Rows from block 4 of the text encoder of a small contrastive audio-text model, named by matrix and row number. Rows with one number belong to one neuron. Each number is 500 + 25 x the weight over its row's rms, rounded and kept within 0 to 999. All counts start at 0. Numbers have three digits each. After the name is the row's rms in percent of the matrix's.
After each neuron's rows are labels from the 100 texts, of 14976, where the neuron reaches its largest size: "tokens" is the input token at the peak. Only what is clearly more common there than usual is listed. The data: synthesised imitations of 52 everyday sounds, one a clip. In brackets: how many of the 100, against the usual share in percent.
# gate: MLP gate (text_encoder.blocks.4.mlp.gate.weight, 768x256), inputs 156-207
# fc1: MLP up (text_encoder.blocks.4.mlp.fc1.weight, 768x256), inputs 156-207
# fc2: MLP down (text_encoder.blocks.4.mlp.fc2.weight, 256x768, transposed), outputs 156-207

gate.30 184:483543483511497507450531477477484515520474532500498494516531510478489493528482510460485510469511486505510503507480545482519506466464496471506471487471513513
fc1.30 198:469510496482514521485499503497516492553448503511525485479503521492507533498520521478464538495476467513525477500458490527507492446492488474517468540520512474
fc2.30 154:471523537501541506501470492524514469519478489496518495480482532499545539536501507455442537449497480546486473461488485514490513473458471508517487528520516469
tokens: "electric" (26 vs 0.2); "quiet" (18 vs 3.5); "passing" (15 vs 0.2)

gate.639 110:497514457447486489507519472520489493463517438514500499526511465485506523473522507535485488501513504481493507544493494514449530476480492447463466540479503466
fc1.639 108:485503559522504532515472503480521484479514545481479508506505554538500490515507527502484538465511480479513469510521548479508477489534456549503520493536522500
fc2.639 118:556531469508531482498518522478478499485496547524489550512521474548477501500496513503473531466534491501523440537521494508560496441523486517508499500474496521
tokens: "zap" (93 vs 0.2); "electric" (7 vs 0.2)

gate.304 068:524516477535480490515475524513496508529523492500525504509466496512464554480487501520532545495508481484518521524506473511499552539504463517457497507504473510
fc1.304 068:473455516499505523540472530518508539496481469457467501509473528529523505511534520522539496514454471496500516481528485515485494502515466502515454523489505460
fc2.304 047:519531430481509508486451482516538495506487542501503526478511494498515487507510474523477474470522489528532494520494508521558525512453537532550505510524481526
tokens: "white" (28 vs 1.5); "crickets" (15 vs 0.2)

gate.278 085:503496421473485493526491494510507499460486536494476501481494505501471500490539494562481487479556491476523494513546475518499495492448524505510476532515466513
fc1.278 078:483561532468500483507508533502481508503519478462493513525463521543558529503521500509492522523496494520528519466508529525487472486506470529527505462491452495
fc2.278 074:566508466510512466510513525499491503495491520481486523521541487522500495491497517487511504498534488499527487501491521505506491471501470519489523528476499534
tokens: "zap" (66 vs 0.2); "roll" (27 vs 0.2); "drop" (7 vs 0.3)

gate.583 132:435472512486498537504499483546523511489493531493513473516507529505495516551448486525494472475478519509464527524500519529507492469561500523494520509528487486
fc1.583 153:470489491481537515496484503558482505504499531518509493463508442563519542532445513532481499482504485533473534495503544501474484491493553524484523541506509480
fc2.583 164:462506500458484527455488489485552466529484519506516475504515503463507527531495481516495509496492521487522468524470497487453507492521503522488503477549527455
tokens: "white" (55 vs 1.5); "with" (22 vs 6.1); "noise" (14 vs 3)

gate.19 093:493506495527535514533528496504474494468501517477466560542506518503467482558495465515495468538544458497531534517520500511556471494487477474512477511491483490
fc1.19 082:530512517512511519532467511515535461500509515487541489491488522499503477481501517486497490509471465523518518483514529522513471521500493524552532532509505452
fc2.19 086:461528486497504529491492499496524516510463467499511510513473554477502501467474469518474535507431494525508520449516503493478518508518527478521489452527503495
tokens: "<end>" (78 vs 12.1)

gate.62 115:507556478511439432482466459496543500492504532490509512485495530543517487520513473491536537475513485458500561514498504487498529500503541496483471510502473483
fc1.62 113:525576521497481490457463476512511511498530515478480521499493475542508499485492500509505507485517485502475492488506536455528491473503539499470486491526465509
fc2.62 117:449490563536488485504479520458492512510526498501485491515575534537483514510522520520498504512489462505479512462506539517526514522499481500464552496508524472
tokens: "with" (94 vs 6.1)

gate.139 064:481485500496462525527499521555500532506461482476500486487472508483506468436496531457479483507482530489482470509480506450506512520488458483457486526470515511
fc1.139 059:501546478500449478439476491507494491463531504518474539520494498541528491459483523550467520492497519503516521475483524518488501504515508515499482465523491509
fc2.139 045:487505485489538515488510484489517534515472528485466549479519480468477516528505478516487479513517499470471553469525527512510525525478506506533475507501478523
tokens: "zap" (59 vs 0.2); "beeping" (14 vs 0.2); "quiet" (8 vs 3.5)

gate.388 071:495503487526494527501467512484462492473467503483514507495536562514496512481464526531469520494498507496488497485481485548470478536520539453458541493465510534
fc1.388 067:492513480506495524490492523501526527467510475516509532500474508473445517506444529532484468492473519489499468539544523483528544513534513513532558509510506451
fc2.388 048:476506517469542501520456486501519530495445547492506502453511489524510522515496465528497497520511500474488555484491511570550506506473530518515502490512482530
tokens: "clipped" (72 vs 1); "bird" (28 vs 0.2)

gate.675 074:527509519522513487511491525479476498465450467483475525499502524498520449529465454481497473490545516483462530495500467514482515512468504495496513476507490473
fc1.675 069:516514525515459504512466560476489481499488525504468446486494495526525484495473461490510502513496461506493489518458514504524483498470475524511478515539500485
fc2.675 057:507475489487498487496491497455513533536524511465485523524463425506509526503526518525477521500522505521473545519488487578489466501506531498518482523466508537
tokens: "," (43 vs 17.7); "thin" (37 vs 1.4)

gate.683 112:511545504514449487529542538473496531474461507465483523499533467542539509484461541505502507467491450529475491467499535467481523499491509499497502515496521500
fc1.683 110:492518499528501502550499499472529506494481532488512508491491553486500505504520486530492485538507548477479521459469500497467533500523472535507533528470506490
fc2.683 107:535464512478535539497479479496474523508509511528481500475515446551497544491545555547446494471495470496483517517537515505465506473466502504477520515529495487
tokens: "," (93 vs 17.7)

gate.153 066:465549480501489536539557505504512504513515510464533498513511512471478517504484466478434524459480507459523510540476527440507483517490494519499538527506538492
fc1.153 064:478461528520485478504553495528472459478452510465478474498507506541500476513467469529498545516498482492470493506481490476521468512508469498491499494536510484
fc2.153 045:504505463512513473507487488484508536530487494492507523437512518520534502546520501512514472520528463534511550498518530502501498500461554478545469543460478501
tokens: "," (75 vs 17.7); "muffled" (17 vs 1.4); "noise" (8 vs 3)

gate.331 066:531554522555487487474508496499473492468518499512470474486481490510492557501476470508425498527525498476515484488496496493519505500499467445498496549500529519
fc1.331 070:536515499510495527528474501480473532508477493462509509488469482544494475482525513538515486496528462487516490528500468519504499533472511485496459512486528531
fc2.331 050:530508505468522525516492483479507510469517508516486511474530479467520516528508449525462475536537493504509524494519517535486508492446529461500472500477498531
tokens: "<end>" (86 vs 12.1)

gate.466 064:519476514477521483515520506459514509468484483539481491487485510507482479533510505516519460517492477479532508488478482485480515507510527511526523494537537469
fc1.466 066:511454508465489538506449545532494511470531531524472451485526519468487481496505466485481516472519500500477490497500548503513534493482489543476472475530544477
fc2.466 044:475453456460511534536553466464540510516479528521465505455512501505516497520491488515498478506515446501500521496537491550508461514545494503532477494477487493
tokens: "clipped" (57 vs 1); "passing" (29 vs 0.2)

gate.296 120:495480502482530497506460505522481493519473499544482463463491508546533524530445474510485493479509513505483528492474514512486495458542511527520552555506470467
fc1.296 132:513508472490491476514496531469502473520493481482494494469474516459478473435543494475514525527516485487519471476525488496528476538469465488533490468483490519
fc2.296 137:558487486546520484547524503505446527481519471479482532505490495522501486492522517490492498507524485500478513497517499520550509515488481488527494532456474540
tokens: "with" (82 vs 6.1)

gate.321 156:497520532507512497472502470547509530486510487477541484509502459511522534510511526525483486510441538476501506529487512500448562507507518497473462480479524487
fc1.321 167:491536491476483478460461470541505489485515449508494487519476465535519527527512511540478528534509491503524526533479465498508515512495504502456478503525470489
fc2.321 158:440498528495490493535488489467494528524494454502469500523491565492502539497494495464533454517473491489479553426482521478484504541523464494527507490524497496
tokens: "<end>" (91 vs 12.1)

gate.548 123:483530498472488502489502505504533470532522533524503525530502497546454496510496531520481519511530482497462528470483516479500495505450542511502524475558526501
fc1.548 137:488531473515464511491486499466541470474537541499492506554505490515458509513490538508503521499528460523478466511480558516515478541425517465517514475495520502
fc2.548 128:450448535507512526471466520488504498547519526493511493503496505500495525526492500531498467476504497546486531492521492514494505563468497482460538453526556466
tokens: "white" (25 vs 1.5); "noise" (24 vs 3); "with" (22 vs 6.1); "a" (16 vs 4.3)

gate.129 094:534526453485519512519484510479531520486491519541487499496477492557474450504465487513501465516466451540504488492481480538534484460450525467500493485452487560
fc1.129 081:511533507522540461537508465511483534478488480515477557491487521515480496556497518474504510480479516513440513464509503513492535509481501493510482516530517486
fc2.129 077:516464519512507524514456499492526498435496484453528517495523509533499473498511512531468457483520505519525465532487467524444512460476512501474515523511496472
tokens: "," (61 vs 17.7); "in" (9 vs 4.3); "muffled" (8 vs 1.4)

gate.117 116:485484492480513451481484510522489480493490503451483467551526504525523486514487493511550481502490475527494521507457506522479519519519503452517552536455556481
fc1.117 119:469519502444515455499476524523480468489508488491502492529469521508497517475524460516505465520507465534498486488428510478479527501477525491533505533492544457
fc2.117 137:485458511507501479505441498524503494579476488488528499498490536462528536497525518511532494518480504535499533489502488506428484549489489482488516541509500466
tokens: "electric" (99 vs 0.2)

gate.422 062:516485517478513490513544518481512497469547517470531416478498492539472543465504491487497524472499467475505530490480473502490475515526504479467535516516510540
fc1.422 063:516473487517529479500499468517473488521487504502483502514531478490534535530524530484494521534480488541536484451536476513524477500511543524521508483517528493
fc2.422 045:475455467503509513526534452478523522512485499519460527459521450463512540536519492496533454518523484543490509486515540571510546542494516501527490516478483532
tokens: "white" (22 vs 1.5); "fly" (19 vs 0.2); "with" (17 vs 6.1); "spray" (16 vs 0.2)

gate.80 091:519531504516481469502535489473518544517466471484475527479528525460507489530472495482528468539486508519489484509525510489498520484525521514543510539450515543
fc1.80 096:478505546473522531484466519504513519490527512483525534494520496539505497522480530474487518525471477527526484511495512508532472496510476514464495482510516432
fc2.80 106:505532440512505483506540508515538497453490480445482533487523475478463488479498505460498487512531483477518500484455542489507458496492527484522526525505503498
tokens: "," (37 vs 17.7); "frog" (19 vs 0.2); "bird" (16 vs 0.2); "typing" (10 vs 0.2)

gate.145 082:516520491479505465534534520545501465491518483456546452541506522532482511563537488543517531508546476510511539470524501473497520490489498453511485494527499515
fc1.145 066:469522495501517450520520497459523501478511495531493525551471468471468448511528501516473497523448477538481510518464480550464513508517510487504478480513459505
fc2.145 049:494504455501534556513491507492519523505436504503513517467501483469501494523530494494404508556502455467552546466463546456488506515498539539483490499492489526
tokens: "," (57 vs 17.7); "reverberant" (25 vs 4.3)

gate.530 076:536522507530448487539525540487492488479495506503476484528513552519471444498505483521569494489487511499555541534496470511489480504518482517484509474460477509
fc1.530 077:525526482507466491485487457547500467526534515504454511489522481504512502538479526524512532497484522505442469533510513457492512532487472520509472524555500482
fc2.530 070:550497511508529514517520477512480520431464486468490523474549503532486451481476516488471461474511493519451527483544546485551510495444511521562511525446491534
tokens: "<end>" (47 vs 12.1); "applause" (42 vs 0.2); "muffled" (9 vs 1.4)

gate.181 082:508505489482520465543511497461502553483520498482422510501499476556529506543498519499500482488484479523502531494483499502518503547502527497544538539454459469
fc1.181 072:509501486476538448508518508513495500494471478512486498481508450536502465509504515505481513498480520527515514478506528456486543466488517521535477493510499502
fc2.181 057:472502447513521505521528514524506454509460521490452499442511510470500502474505475483473533458516466476511491490494498505517506522511527487491508489532472489
tokens: "," (50 vs 17.7); "crickets" (30 vs 0.2); "muffled" (20 vs 1.4)

gate.699 062:522482498477488529541515498535478534476499534511504516524512489505508477501467513489490516497491529499483508472510527548492484511506540490503503494514529474
fc1.699 058:511498511534493513513536506502503475494516528447523487533482482506521512497552502541495479524501464492498502510496490508522544492462490469506511526485485507
fc2.699 043:469493462476514545503477474497520526481482554490503509431521467508497510467537503507454530526514502502550525459496495516495502485494565501524477480509509505
tokens: "clipped" (45 vs 1); "ringing" (20 vs 0.2); "drop" (8 vs 0.3)

gate.543 116:522500524491483474508546524495491496461538474478548519510486537523485433535513493498495520521513472496480536500493511475507466496532487468524475505480474534
fc1.543 127:537505440476500493520507520468524458516469484481473489515485511511473471474512465481517500507534480519506477512532443510571495516455519481515463479494512527
fc2.543 130:491523492496465480473492518488517528457482471514486448523467491473518494483464499535498526527460478529483502457505472485476530479491493488470503450500534527
tokens: "<end>" (68 vs 12.1); "mains" (15 vs 1.6)

gate.662 135:497543511529520522527491547497493519521515489552447480502477520490516524458512549532467528516460480557479461484506506527495467501488535493551478537534508540
fc1.662 141:503516528515496527514522505492486502502513501552484465477510500520502508484497505507464536482493510501477472468532503539447524521526494507508492538518530515
fc2.662 127:483491538516541526532477525497522479520488514574508464514536558515502517461521475545468542488504501499501484490507521501471513504471535505511509541525488459
tokens: "<end>" (35 vs 12.1); "a" (14 vs 4.3); "rumble" (10 vs 1.6)

gate.303 105:505478462447475445523467498551501494489470469507481480512515508516534526516496469519502476526511479501493554517440482519463495473524532464526527543450534498
fc1.303 095:469530499521511481492501501542492493502464468506492490543481529482534524510480481520551467496514491545502471509457502482478499510484530478497538511504540439
fc2.303 127:476459516510495494504451508502509470573490492481533483500492525452508531512528500508532484527492516529509519479492493504428489557489477497474521525491518454
tokens: "electric" (86 vs 0.2)

gate.568 099:533522448473492441482455519520475478527515459500474482538530477512502483520485463508514472511540477505478514486473510472486537520488519468516534534494508461
fc1.568 098:494518482529458552510491468479491503473519510498509535436448468507508481479526516521487515477512540468515489478518475502540462480489523531481476479490470568
fc2.568 126:503538481495520499504554510496499518434513516506471505504511468557486484510472508499464502472515482487489482527506524504575507440504515502502485462503501543
tokens: "electric" (58 vs 0.2); "buzz" (7 vs 0.2)

gate.680 143:534535497504477452483488479510466490512483485503504516474509476520502533422523496495505529500486490463490515473510520480511494496497525501490487525471510519
fc1.680 156:528505491506550530505514515467558517460499495484542486507489480478482461517495495515536455536492535514522493533518472502489508469551482499521506484520519479
fc2.680 161:515517475470464490478535461519563501500499516488520547536513508523462466548507517452495491476478501527484524543502515483536482498491497436531488456509492488
tokens: "white" (88 vs 1.5); "noise" (12 vs 3)

gate.64 089:509490504499479506492496490513489537491556480476522525538495503493456488528454502510501472529519462526522536511460507488486480488526529487524501489488514503
fc1.64 081:535498503456493537501483494518508481462540540448478555510462467523504493542521526442475510505531474527491501512476465514532511525506528441529454448458480517
fc2.64 087:507502504481473494482496503475484551489499509530501478473492527479503524496483480536473546518470483494448517454494501517473512493491487522494484539516517544
tokens: "<end>" (32 vs 12.1); "quiet" (23 vs 3.5); "meowing" (21 vs 0.2)